config = dict(
    dataset='dead-leaves pictures: piles of overlapping shapes',
    rotation_deg=5,
    mlp_ratio=6,
    patch_size=[2, 2],
    depths=[4, 8, 4],
    widths=[64, 128, 256],
    residual_init='none',
    momentum=0.95,
    nesterov=True,
    batch_size=64,
    epochs=2.2,
    weight_decay=0.03,
)
Rows from block 9 of a small multi-label image tagger, named by matrix and row number. Rows with one number belong to one neuron. Each number is 500 + 25 x the weight over its row's rms, rounded and kept within 0 to 999. All counts start at 0. Numbers have three digits each.
Before each neuron's rows are labels from the 100 images, of 14976, where the neuron reaches its highest value: "responds to" is what is common among them. Only what is clearly more common there than usual is listed. The data: dead-leaves pictures: piles of overlapping shapes.
# fc1: MLP up (model.blocks.9.mlp.fc1.weight, 768x128), inputs 0-127
# fc2: MLP down (model.blocks.9.mlp.fc2.weight, 128x768, transposed), outputs 0-127

responds to: warm
fc1.675:519516512472517487491494513535478489539444514465449521488498481501501526506522515451474518526491513515472472516507500491493493456484527447478473450527441509490517481479502469473552461511486480504488493449539535468444502510495523533479515522477528494482499497488513534484505505456528484504487496459493530480514511479511501543515514490568512509542488518492515500520493526460501514476484
fc2.675:541474486481517502530522488468489491495491512557477501523510544536492493461515536482520498526514525467527580487481488514506517531497468471527488554486543532540502502545523516532490468486506508494494477494510512484460464495488510459512513528496456485457508512486521462504491493498479521512525499477488464477549534496514474483496522502469520512474489506508463537512530444489512484526464

responds to: earthy; large pieces
fc1.451:495502494513486481503484559563508444478480521480485495513515496491505518519536476517497511448488484523465474463492503509488484477449494473550543492492536492534516497478499462466507473501537495523517512516496510473486552505479494522490471506469541540523476526479495515486477499501529492511477502492487502518545499547509506475512465562493490510533481498575499488453516503515506458520501
fc2.451:495490534459519519461485471487551501510495461512479515518517528538457477527514527506482560490495517512504498511505497484490500494453547497538547519521505504454543491500490491546508489504488499509505519459512515515524519498516420509523505482527475494487459520447513461499456520429507463508487515515492497498533518493512498488489495517454501478535519517508503498502474482547481494527526

responds to: pastel
fc1.618:493502512463512481515477509526527494511482501484535499513482564519504504477483489513469493476474477505516495527476517522513504544490485503510488511514444481483514502475472561527509515516544516491510532509530477482446511540494482459489485512514467462551511497496494520496490530473491508506525535558513518463555518494527505513505423506457513506489516522488469481518481479517485564493471
fc2.618:496543525519494490469464489509479457483492533515466506499536482481511532495506466484551495508524533490504485471498499519523545459560494499487514489477525480524503450519525457485516484463462468489466499504450538517538516479516496497504477459525503494481483519482557541477545488494497541475496464498503508478494460520510484479542504499484500497520517497532501501479452489539542522525522

responds to: large pieces; vivid
fc1.522:473519493472495538512500456481523477468523540534460490471511486515529439508512481549500516485513500500502528484515535487456499523473490499527504475455512496515531451481493485498506465529522515493498474486453503516501519519498526492493510514492473479502507519493476498512457497519517485531506513507482491517511489560558502494535496528479481423511538515502514461473489469525559543491466
fc2.522:521499468493470543507493487514494484512531542508478499446524497488504499469500544510484528498496515509517512495509529490457515500516504515498511491465517522459487483445472450488479507512507484474511446490495513483511553522505534508492496537462530493512482513498493504460473462496483541510451523546498546511512484489549520499527470558535524452506500518478494455468515456483536527516489

responds to: earthy
fc1.616:519442503501514523526511508524480518482515472544516474482487516482515488514508540490539474467513499517510507489526496518483507521481471497479450512487469497490553500529520502482478496480489531450471490501492474488549499468532527541500497507498445479452517506525525456513511536510467524544475462522475538548475491488490517481538456501502439482515494516502486494535502464506544525514487
fc2.616:545484528507509468497491471539510526507482536451451503516488491500561532474491534460512563494501508495525526499553537467529492488510451489489510482510505502513498516507536460486509492506470458487470498488513524474513460488478487525449502473495482549495515505478533538512482470510486486520481472519529512474483533481497502501518488509530530521492522525490429529473497522497517534518481

responds to: vivid; shaded; large pieces
fc1.404:484503514507493498498517549563475529452452536509453491514489524478496489511510489512481494486522476489502525575530523474517507473529507492485497507528535495491482496485478520489508516503503518465476515460470463560512537542477511503489483497459495528491497484456482499513505505507481490504484523489489534559491463508468470523525473476480502486515515521447495458520458496527532524546498
fc2.404:501494482506481522520463499480522461529493506449453541501467491486478469479470489473519498515504486501494495470551502501541483499503529471520550465501506487496511465524490497498475469507540493526526498497510493523491537543492522494493516516529516503535525526511493551489503472494509522490496558446474533508498541546496507508473554521468493484483518506510545492483420535523526482477492

responds to: vivid; pastel
fc1.460:520463528471484520466522534503510491500531525489528509494512507507504482532501449495480531499499500474506519506459526522514543440515472529530511505524461533520522504488502436471532474544431506490541506483493499469491520500467471528514502490506484531486526508495472446510502480513529490478514468535504485538498478480508521510528528492511498445530450471494477515497458499538512499465496
fc2.460:551514495483500470529519484521509541454513518425465555493515528464473539514528518521481545506510527506570513531450528469519484525527474471521517439538486495534493495481471521489529488454494502495481489479497488500498527501480491501482481465512487499507500520476438525461547472502489488512513495497505529489475510514487510498481518522532497509500509489482461483515524502492521494479480

responds to: pastel; shaded
fc1.319:514479470493535489497516506483512499526466485470479484494513451531522510504477476526487478497457510498462497517492482495502506523555508487514517484492525557520484493522462539550493540542519547535497488545491499489493478494488518450456490517507495514521494479490459537493498551479465500470456480496519543463467516515507523500473487564519499505443500485509508507486510485488446538498499
fc2.319:505455495510517524495498512450521530522473489469452526426513505535493503523539459515486529499499495513483491458501511488478488479529511490481497477509484508468504498504505492511505543512499526475535552521521491465507532496485531502478457526519483520475511465521479511519447485482507528504447480496463552522492488510511533487509473550527508493510481487448492451496496523512518566507499

responds to: warm; earthy
fc1.699:523456525483519483493531497508500485552505491473542487504526512524487487494485494508496488505513547502497492419502492476511482461471467530489495458521525482498522510515522500527480476478465508477543510495499531531476557510544543528488475541525526536517503481485517488442502512545484517499481501487458511497526489491537517474470469494448453475528508486476505466520496525540506494479500
fc2.699:491503494498489440471541511495490466535482472518506489530476472514537480477455516505538501526512495507502467515497493509498457494516482452508530474472534519558488518487494482486522513454483512519490503498481497495521518524522491519520499500504493543503548520513519499503535463506525491501517488545508499528498497445512445540485462467485492490497484477513495438534512473456477521569533

responds to: vivid
fc1.132:540516504482544503512508474512487523492519486519492526503504441473461465541491496483460501482526460498559531495506507481505479518521495505503508474535473520451487489446481552507500535533527474456517476485512480459511466506547491535475470516494524496519461443477503475494534520499516484509504496484489523485478522491484509479521502536509511513477472519501528501527490543511497543527558
fc2.132:455528442499479494485470533452487541525492527526506451470518498482522542525502476502561491536534482514512509514504505488488546514506489477500485475501474519476500475532463516498498518514471462500488512508501520486463457526496499509545503503493495467466505519507505560513502480507532500542511496521492481507474569469467507486554523478510478530514524523523503519504464536523541507514485

responds to: earthy; textured; large pieces
fc1.183:536553480524474501484488471503446508498481513456526458541535511518486489503496523508500453489519551487474469573526472520500517504492484511449476492494516492516529520470512505502500530511473473493459511517493467521507511467481472510495533494465519506464494519498529481459506512551511481507458490521528491488503513492544485541482524465488555506477475519491505490470505497520520468555490
fc2.183:556506491496527494470514493556491494529512478496499464526479499483512503530494465477471516491521450462495462550490485485515554501517516508495500485523506480489459528491511506527472540520508485510504513484436482500527523465511502486438488481489531478495510508563475517526517555498494494481463503466523532490470514495497501509457472534484491505450540526513506545487474521520496503473529

responds to: dark
fc1.101:488513483495473474472501528464468515480500525537485528473473467482486519517534498466546526495498471535500530483542508526514485523448519470483501539506508488507518497523516434499466451454474485483553525506528469456486506533509480486518498495532500474493503482494495528493515481485532538506543479533541492509507553528487520479481527506465505497495460467492514540481456514493516501485529
fc2.101:487520491544516511480501501545477490440458495488523502482496522485487498546496543510493495493509546491480505467495508506506466563477502510510522495429493521518482519500492459488503486518516486566549475490508488506464471513508467489509480545460501471504523496488481485480534465524464526513553528552521474501465522516521517467503469490487486489489501468499501520471555468494490514490512

responds to: large pieces; pastel
fc1.680:494504463503517434470494502510491469484509510485488489532491579507502483461529507508510515466466533476522485499516478473503493479534508544516524485507522523482476518506511476476496433518513483472497503482504525521519496522484529494497527479487517493515513525505491541496480519546478516490521538540503464525505528498556452527522533486479513512524469495570540493447499501469502490524525
fc2.680:512495521476504513486532486524505470498492488518482517496511583511457478498537508491510552525481487476519501477505474468533519473492472535518468480504481485478496521487496485494467521523495439464468506501508537530503497491522472497494565491549472463513485509493464497493491514470561467464489474487501494502519540499506502528485491495479528569478515501507536519505505495460482527514552

responds to: pastel
fc1.636:529459501507507540487492471491489573501467471508440478449528523529483511533531522505505530489504483526511512495500529482503518486488498529520485468492536538465463473498473509524501543522537502510507529507499473465491480484509511497496487492487471487486474458498459488512475532514468481460515524462485559481482494471501506510489519541540490533463507509469504498488522523523503573501477
fc2.636:507469513467542472509534533480511495505538495502495474512506524531500543480479495464510471477472494520464512513468458475524553518514505481490525560499535508528512472533545474491513514516528489496507471528502490516506519534494535484511461560496487493520488496483506506490511463488492478494437460504513510463495514495506455484485486479461518566499494513489503502525500456504444476547498

responds to: earthy
fc1.309:493502492481511485475454494507560470489468520508500496502525509527479545450461477517487490522473522497509500517482505490502472503466512535482469517502487510529507508504533490467515473524495499517484506509500457529475487508499474488553518476451507518506474513518534435500482504495481509503484516534480496513525502525512469474480514459533524547527484504522449550464530434532528522546470
fc2.309:517522531551521501463541447487496498535507522445485544500515477525507494495422489449500532493496481484514488496525504500490510541496478528501517499485528471507483494487498530509493492492483462466524502539461531461509533465497513543501466479501512532515501530489488478497516497495522519545484513476497502509477531459476478492470519433484461463515495505537490461515496524533511537508501

responds to: grey
fc1.332:506467510522519509505496510507535543517466449524510536533470547500472518568519465507460468515543453519532498469519505490448504457515503532467517506458473461473528474475515501499476530551513495513523487519516499486486495495503481485517466537463481504505486461465485470527448507494491503522491516525493508538508506502497488496513484504508455515507504547517516480520529488464497514460518
fc2.332:501467455536500506506464496515487485538469466497529506493500511474470500492519463521490544523526502500510450494523528501499476452456461509517471483501493503495512524529527462452491505512483534486475528510516486466525517492521510502502551549554519518503450471542481489527480486512486512535473508476458520538499488503472487464513560474530477497490462501462515507523515517510534495533494

responds to: shaded; vivid; flower
fc1.161:514485478491513501497500510502511473535494513521488500508501509507568439538466488484508509495540511548502510498528511509478501465462482468501524520531475480500499523464510449437465493447514503457509509530510490496527521496515504519478526514527493488513515535463493488488487469504535534497502534469469518553497445491510510523515538520476472472508497522519488464495482501525526503567455
fc2.161:495473515530462513514532482489497515473518516496539503524492509523554487494496512486480512566524469478468462434496533509482534501523464522469510506515517507492488491494484507496500533579505456486492500482476501545496486505514490432547515503482533479479509450493504493494546523507473487514460491491529502540514505521500510501475489475451495498495483489514458504510536538483510526461518

responds to: large pieces; grey
fc1.727:490492530506527504522543516511483491498485463496542525506447514495498500509522495457534535500466533524519493526545492548480530497472492497499540537439502531505475499473485452509508495502520430539538496496511490476513504497510502469541470494464477471552475517498500517479508434483528466467507502536503488529474501493512480515488540493462496483520496468503522484460484465497507512521509
fc2.727:480486488539559517518522468491494506446441509542503513485502454478496493531483522499473509487536493521538502562509491499475484478467504506526513453454499526488504517500493546549461508504515517506530498463424512483494518493528505497490489494504454508483491492530487503502517498475487514529462505506534494493446512542487483494485463474508519485523489498512522569487480526523518490503495

responds to: pastel; large pieces
fc1.3:509492490499533528481464514500500551494523478485472478493471473514477515499461521504513542510499436480494527497500520507507478516501495500489498488500513465459477485507405493530521566477508466512501500497493504493498478509476464492504466484476539486509497487521501548461562534538524526500487537471508541465486489493497499513511504503494517501482538504480521543495492528520474523472565
fc2.3:448512512508491524544541516449480495488491510483535482463530552497504540510516503508529476517473535504515497511456490473474531474512472469489482577516510530481534490503524536507545517490482492487503505547520495520540548502484510491505466517473465527491471506457472481507478490483469479518500473513501478496467487505508490497510494507492550511537469502472500433507509461498471510525484

responds to: earthy
fc1.86:522502527480504490454499506507547486440467515461480520523486452519522526516521495470476504496492528476546509553439490491504486551518541492494475496480481514560470482484481496501524504500542542498487507481466527489491486506540467496486501493500531504502504497496489502509526514533476488507527501555481531513479499512511500526503528460503526488471511526504470578529499536500480504464470
fc2.86:445513464534537521539485456475504455524470525474507487508534519507498532519502487531526491518481458541474526465530472483523481504493456514534455482518512449465448498492526460544546496473504513449488532516495480481490529543489507503521505495509505487502516487498562480486501506524533507472514537517497487519505496502502469490483461489501510486507492486555522452526493506502513491512500

responds to: warm
fc1.334:483502479450503523527499482517487506512516489463502501512549498496505496520504555500553473556503485496490525516497463522499464536448550524497461514477499499468542478511529512507480518459542474457487487524534504530542493503488502524502480492485502499533521467491488470514548480503477501471517476483510525467500464462520490471535536493509518531458481491527473493503473495448510524501547
fc2.334:501485517432490499469533460474497492544487466524494508504528487509489544473503516517487479505518491494559493481513499524460499566485518520504478510498532483494507478476504513509543479467520484517501470506515499546458530523465476512514466478470482492475520465513524485510512484526518497493492510510501512520512500462532512485545498466525501485511464485511458563500519475435563489526512

responds to: shaded; pastel
fc1.218:499496568461480482569512501530501468503447491501520497457500539453528494497506521515514496501478547445490478459494533526487551480537502468515492540503541488487504504507513504502513452511514492506479525491526517500487555515489535472496486517503482457526497517477481502453514455509504517470538476471485545494547500488482494489493478471513469491511514535516513496496501465535480498515494
fc2.218:497552517492508516487480501524497483485492509521460489517536501501470505485486507453496462561483482529503477475480462522516503555521509486464436529508483518479525493489457490471494523523568515469488489490500481499486493508533531467508477470498460510498528539466504522428488544499468504468500504514534495484512515469564488522462480546508501499506519504483469503481484486489489490518498

responds to: vivid; shaded; flower
fc1.228:543516518488473479483531459499500512502582519502488540471472488497519506518477503466494497493452515556494502476523490514468486467506491499507528527479479507489522531455528453498497434485476487477529514532507460502520529495538527514528486500505463524501506531467490521478505524495511511515500507485472516539486538510526517452516524500497491510547486480487475481467488466497562532500470
fc2.228:506497494437488454538482500504499489545499463461522494493501513485507503506514526540476465529548488497471480487559500475507522518477558501518478490540478505543500480521530521456506491493486526497529501514434497508458515539493476502492545533483466492455499500521526468532496480502503476515489511523508509498486480497504521547518521504516493478524504520561479547498506522533467483470484

responds to: large pieces; grey; earthy
fc1.214:500480500505495487457513483526524505495514525527532529482493519480483493458513517485523491502467519525470473531533538505546517468500483479474529535505515487516517527475482460480502472540494487479487479532524504536505529498492500428524531479501509495476525552479506495452487511543492487456533440529465518495510498507478543529456512523494490518517467473480531513544505508480493455513465
fc2.214:521533506538518540540492499483534508478494499501446511561494531489469479579458489475470485465510489422518464465497500506500531505536545489502470507462512531495444497474499529505477468475497486491497484524471497457510505519514526481512478511504514509486497519524501514525461518478512505483484488513511509519509462495487481494466485510493487468537561506502510483531500471513519529486470

responds to: shaded; grey
fc1.62:482489515528502509524477489509464514516458478504504460532482457498478504519507507514520503463538473467530521465477476491556505485527470470480471474542485503482503449516458486515498552508500508529475496487497508484508498489477484465445501500510544498484467486506458501502523511514533489507489534481523514457468562460512490525509461505499558537477527518550510528501505522498509520493543
fc2.62:494488517538487560489482467515523497535460479493497531498483455508492530482485487522518517504500505511500508479507513522519515461503479501493475537520488523535529529504477471491570489483496451493500486531510502489525468475480469452476497495516501464486485517482443467524514511496542518495500543526513523476490519507513458450527483487440538504490520476549512510467552539516481525503520

responds to: shaded; large pieces; pastel
fc1.512:515519456511487485467556510515496516514523539523524513536532481540469497503486490517546488489522537539520525520527470480497503547436490547477480487508508483503508468499471480509478498489501503497498494479478483501490451500505501524538545521486497527471495513498486429487486501494454482462531501491450453533498500504523506470514527496463506532470538503536537509507526514496520457473492
fc2.512:523513534479509488496513463550476486520441492501477499485463520527479515481434513508493522521483562494480493488504500532511520455527488480468463499489489480498525465533479527495499502511476491515551516482489508510496496514508546512441454464480532487523546532494516486496489543513475523490534526551496484481502538507499480532503458493501514494519573514489492524504490489529484473515493

responds to: large pieces; warm; textured
fc1.488:497505529513502516568506489531481484456481502511463522473462457491478461497493491562485472504552518499479529521485526516502494458495510507521519458505488510535512508508485520484482476481470469507542505514520497477509475480504479533493554517452493498554493468495537506457458523514482548500509534522518489516496500497488507526533504508541476477514495512492519476499541473561481515532525
fc2.488:475503462525456483473490538515510506522569485481515523497513490473515505509481487483497496530469517482521472468532487501498524498486532504532478508494505504500518557487502486504486520484485488493500515481494514520518532480542524538502415500507514517461521507486524548493581483492527490502487470508486441449518495520490522486472573491497523499514478464540510500500483498478527480480490

responds to: vivid
fc1.694:464544492528471523532490489530496464478518512535499477534462512515462501524484485480506490499544450476519482536518474520502524524481476516512461539499489468486471516481519461498528464533515493468493472489502513494518516491491514519553546482541473489471471532483513490485500481493516517484483506495467545576502454477498499465506487468509458500515511548486482502519533511480532474539499
fc2.694:534516486476479482486473488514481502498517499500538485514537520487496484517470443486502471523513540535535463494505519490435505480489558518479491511476480498462525514483518521502503484538515485489461513531519516484487520559533472496503512502455520535495454485488505478511461519498484521529491498483507488440529485485512483506499479502544579532522503528504497494478479504470525458460474

responds to: grey
fc1.681:487549507521527525502495502501448527496555501524464537528513485480483488549500531513485498499523497500480519467542508489483491488506471491495553492556529476494477519509512447519504503525462503494498519473508456512481464524455488549545435495534476509512488523484498504500473467504543530487484464522481487526478493460480508507517543504532503550498482496524494521501538527504494522477480
fc2.681:468508493502493494479495441452507493508505483480495533508532540458465484494485479508466513503503483489500515497524494542506482510501477475465531493522556491460476497505504529513499528487511501481498459492490462485524527520517529501512477488522528541462527510549530542505484492481470514505467498528478469503495471503442455527512517484441476545442503508493478530463530497517511557502506

responds to: vivid; shaded
fc1.152:529499471483497461488463493473524550531471476490483495475530497532514541485511534481523482483536469520510499481508509442494445489490473471531493511529493491482500497502500509502538473491529496486542500494566490515511459503452436507542515455539513491487526461515498499529501521533494532484506526501464541479513494518488503514543532511536526534478492516511515494471535505522530485477517
fc2.152:480471537500460501500514511500506500525446484513539528516504480503520483510493494478515528539510514471515473517521516514536503494494478503516548482467481505562487493460533464523466564484536496503506485513488546513520503470541526502501497482524482455508512523493484513477524526468484517478529472489499461501501479451524529455494531425478472492474506519518536492521474497474497463499536

responds to: shaded; cool
fc1.746:515510495490464535466490516506518487529498471485483491487500545512465516501513452526519522486474551503508511513491496481495523486477478491456520546555559482485481497497524501499513474456516524473496522510493498534527459482540511505498505502482515470474508505515480430522471465491488530507444537479521528534501461525501447501483492475532542467511510504502474485487486537472493454519527
fc2.746:459549512522487509527492475483546500483502450447511492537487518488516522488425480456471490537537456527492485478526534515534485494489455532528526495514492509523497476528530474478500538526479473510513507494522489508488484546524508477476482502459498514479506513506507558505481501526531504465485509486469531479473495515479500513545504473506451479486483510532531534470528476508489518502476

responds to: warm; mixed sizes
fc1.398:547511524457500466497512478488562472520499497520532530534479508503512502470467511491529513507535536507497464433524474518497498538440485529480506534489505480498532532506496464476464482475529461493516496499534526527478524505480505459523503519534479505493493497469494495458471525516507536472510536465439514486526460507521518484496497510497464522528505508491487488523512476519518448496475
fc2.398:528481507499511491492507510515494477500540484516517483537491531467514528485481518444540473544525515482488446503514489502512532497509472472547478533503555489519469537534520489470475466505516477541454531467528545515492488511490482465478531494470480459549453506495524531483534482512510471517483504520531517484500494493475467477506523470488476507494492542497512494475518437502512464515513

responds to: warm; grey
fc1.335:473488547490506497528435494557518487469479545514517550536497501522489520526535491476541486518496467515519469521512474485509433533543515511550483502496463509514516482510480548510520507487490511491494493477505523497512466508502506462489493487462501518512457523515507468505537460522498483526477519510509491482495486524525465493444501528475537502495479506471520492462470447508528512478478
fc2.335:526552529533520491511498503473516482497515508480521450495519479482484516468499547518516518487529532526497477440547495489447507543474494516479496517483489478488515516502475519529519448496484456535523517467469507470480540547508487543512467527520517511500538446452545492521489479495486500461512521488478493515519518542494491525507474506482476517496481476506519517547513519508462499499465

responds to: large pieces; grey; earthy
fc1.583:464524521505493506525513473523467463472530474513514520494514523495477501493502540490522515493480501532472499509472464536524543517466505482504476470504470507505491537491526505493495469495483487487536501498532506472483491468497538486482503577543499438460514510522525525533490496455526445480470450482557523471494479507479536533496520451480473511518518491464508527520496475492506488523480
fc2.583:501478491522503530509519540485456458519489479493485502479474522489485439477547453505505543515506453456501526479533485470510499522524516499484508479444517469494558491528470515529536519510495474478449507484471453537520519491533496502489523484525478523516479492515498487488515482497519514512479500543490484502510534512503487476499519511495504513549528472527518521440546452492470508501483

responds to: pastel
fc1.661:509514443507486490461552501537494538456515508537487478486488454524506493546532522480501560475463467520521510531515509536556495515499478504481505495521459467476502520484468507470509465511531527513471447481485506520498455512468537499513533517499504543501515505500523517528466523496474518494494507473458503518479491494484509513460519434484499491515509501467503532469520535511506500495517
fc2.661:495503512487501513544514487503553504464497506488473479511485490496488489495509515503544520499489461530517463480529541527510520480497498484522527504548469465524495439491489506511495477464499467441458480461496491526506477504521523486511469447521550532498492544481501503449517492482517519520529494476478481498514511486513513514458498490453464520542560566505499525464498494501500525505517

responds to: shaded; warm
fc1.505:460494503510458503482531543460535498424539509474504508482496477537505483499469524487520506493495522521499581481483490459469505518502477496519542530484497472524475472512463546517494530461527490527471499476480489506498505509496479542493470496485503509484485516517492527504469544497535511488496506488486476445528512502526495527497480552484503485533551486510476515511514474520480515444489
fc2.505:524471478528456512512515535547467472466490512492487540500526508465510457500442486450475461500501541522487539475470531465494484489491484513503496544514484466552496534501450492526506537478499501515509512476507485521521518520502533480471488480465521462492499499527497519494512454512534520508496506551477511498491496509481465494504505528504473456566512503472514482501531460495516523495469

responds to: dark
fc1.114:501502512478493486522536549432470505502485503513506532505470470523509529526518486524463563453517497547511515528516492477493488500467506486508542556497547476462514491538492486489498491423487480516499486511508503475510513472503505513484499523502456535501496495508452501523464505527512441502509495515530496498488489550483480504468500498479513476530461469496442506518500527494499494479538
fc2.114:514522522494497532535517525499492504457480500473506504497447491474527527525515484489455496443561465458479481473497476452525518501484523553521514527537496464528476474524509520512556543488464450513473485519523500519503490509496485478493515487479510520522521532506509477465530508502500451485532484494518502499512497505476450497480487506533507462546558514507494489514473535521486504487512

responds to: warm
fc1.38:429498488520490484537457544498484507493502475505461473522442496481476524510508472525527531512530469500494482518525469487501500447545489506494499494521461483482472507539497488521549519509498510492541498498498478487487508469492519499508546477526545481462502463493565492480521490473487539510457535450500497526488506515502517534515507516541498448505499526491477519482474515469458485497503
fc2.38:493531522491513483495518555477538497479466515518496505500518574493508523474441504521484522492512487493490538516497469499477506497489468495508485488490544496504498447446460476514510468490553498477487483496505559496455534516493540489510466546508468490508468496485511499509509501487548495541465518500523478507515469487479535516514496504458467497491522527520519504514523491492558459458483

responds to: pastel; small pieces
fc1.312:451478517499513491495472557509472536485519525517497477472506491497501492494500505474543499504533463525492514577495508540502526529561536468515498510474503489476538507479488492513464530497489513490487499475513510513481473522513512540521487430499482496499476501488502488455534500525507480473519516530507463470431528501523489483482490544496490499489529526487501517479512542479445457504522
fc2.312:499547532518473486517521488507520513465519531479489540490506514524525490513482492508476509511465531465505510477460534491486503503491499543514562518487465518506479466502490468501516476513507453481542509471547494529475524502507540452501486474500479461531499474474507496473509494431488492500528488479534538521539499474487494470468472485529522497523530505502490463486539488502495528522426

responds to: dark
fc1.179:486472484545506516551497515517473477431507513483483478493530496509483502514491540527503500486524515487461454485494512480497507473518507498468479461474544527436502488477499522509511503530479518550485480452513513557506426513518525505524502510488467489493495502496548477505500531497518460482503534526518455504487479473536515459512504470540529518503549477514503472504501499508493490526516
fc2.179:496498467488517481454473552546451486487516524522540510501473493483519514519521503465505488514524488505530497510533491477462514492528479512492522564555513521466508496502518507514501556480510540511460494478466479503480508503512535463487471478505491483537495484529533474491545546466484464508466492492485500468452511521502555488519469529511497458490516482493499479468485491499511447493526

responds to: textured; earthy
fc1.401:514483502487526525491511514493533443452454485486522484510529518483525486497495479534469499519528504532503508496495516496460543488485562548477503509459509524474514530449524525518530500467467437480489462486511521505482441512498489530497486486499523472479529508509497488509488514559518518515495492535525454493530480454525486493525497507493507510518527477534502486482471442525512520501477
fc2.401:486464505527502531511483486487477516510461526462467512461525508545471535485528520521535488504512495503442510456492550479514474463475468503495469498565514490480512492497484479485487509509480509474521569469532497493502539515449529505489501555511488506476500468475492487503472499502517527496484518460487540510504480489510539498494544507483513471503466536455498500511520535498519553484482

responds to: pastel; shaded
fc1.278:487520520464470546494470456473503463500520483486464479490496496488512488479566540491539474457522532498514436492486488495537530484500436496513474487505499489463502498487498525528544488485508472508513505498500475494471522509471564498521496503503494494510511494498506512503489495506491559477537509452502487526515505490449503520487493522544515546510473572472519518507502508500536462501508
fc2.278:522481492518479496535519477502519461537536536537550508492447475488512481496505463550496486480515429493535529462488538494484487520510472531470520505494506504512470536516517496505503468466501511478536476488473482498485522460525456471491522482437533553521506556534514510492492485510526484498498501498518484532469490501498525493476508465475513465509523541505505482521496500481452506521505

responds to: shaded; vivid; flower
fc1.142:489551523486517505520437552484478486454453456471530456544551506494504523495512496514514513482494517468511532502479518511536500448546497510505476484506531512514483458542487508519496557536499489545487497487467487457516460461521496493494475496504522497515499509523500531517525494486476471485474488492524464478505512472479493475501516496498508496485517486512503508537505511534450497483560
fc2.142:500533548461501470515478513535474516506549470446502487484522502454503502524501527529466495506526464498496531512509476531496512493514534512501490498526503544546447519556544507478495503501488534537552449515490491457541498492502486476551493524471482478465503501507499449520500503495472480498488466491497491521520464519471522490527535494474488508546513484502489494509493539533481527498523

responds to: large pieces; warm
fc1.674:488492547443483518537493523464525449500503512498492529582535456492514522466528523490500496533496490531467451489473530490503483495496507472512529519519507495509503477520502477528462426477447483472491474532493490497488493487529509483513510520492513511522492520543483476466496464515502482527498513476514499516488528462508502543473489463490505521491516525515498526504503476456499486451464
fc2.674:467488514511519558528518521497533503518522531484511534506482495510510466475469499475478506471552529492523519495512531499493520491463496483500460508499495479511533486513472498507461486471509471539545496471496483480485482465498513529503455501478507484542528507552486500467527450472508548518494474479521504516510467448507521520479498506476541540484504530512525493468455435493535530473477

responds to: warm; shaded
fc1.439:448493495520477475512474485458471484511467487523466516484489512537495489478493482477452456532497506513516485516487538512490503465551510438459511493474503479487499482489516472533528505480420526489536484478476475495522531470531507511532524505484490499503511565561531489483516539490522504492490515499526522505458499488531468485518495518523545500482488499504487526527538468475512497496517
fc2.439:556507498511532515527497500479532482468508532478475511530513480500502499483480503510555510500524478522484512520521493507523492486494520542501494513500490453490482522490497455486482523470574490493497525473513499531446439548478524462500483482533495475483473443517515523465497500434512519517484518492484482507463519468472532504491498506496469509526492494565521518511451510488467478490504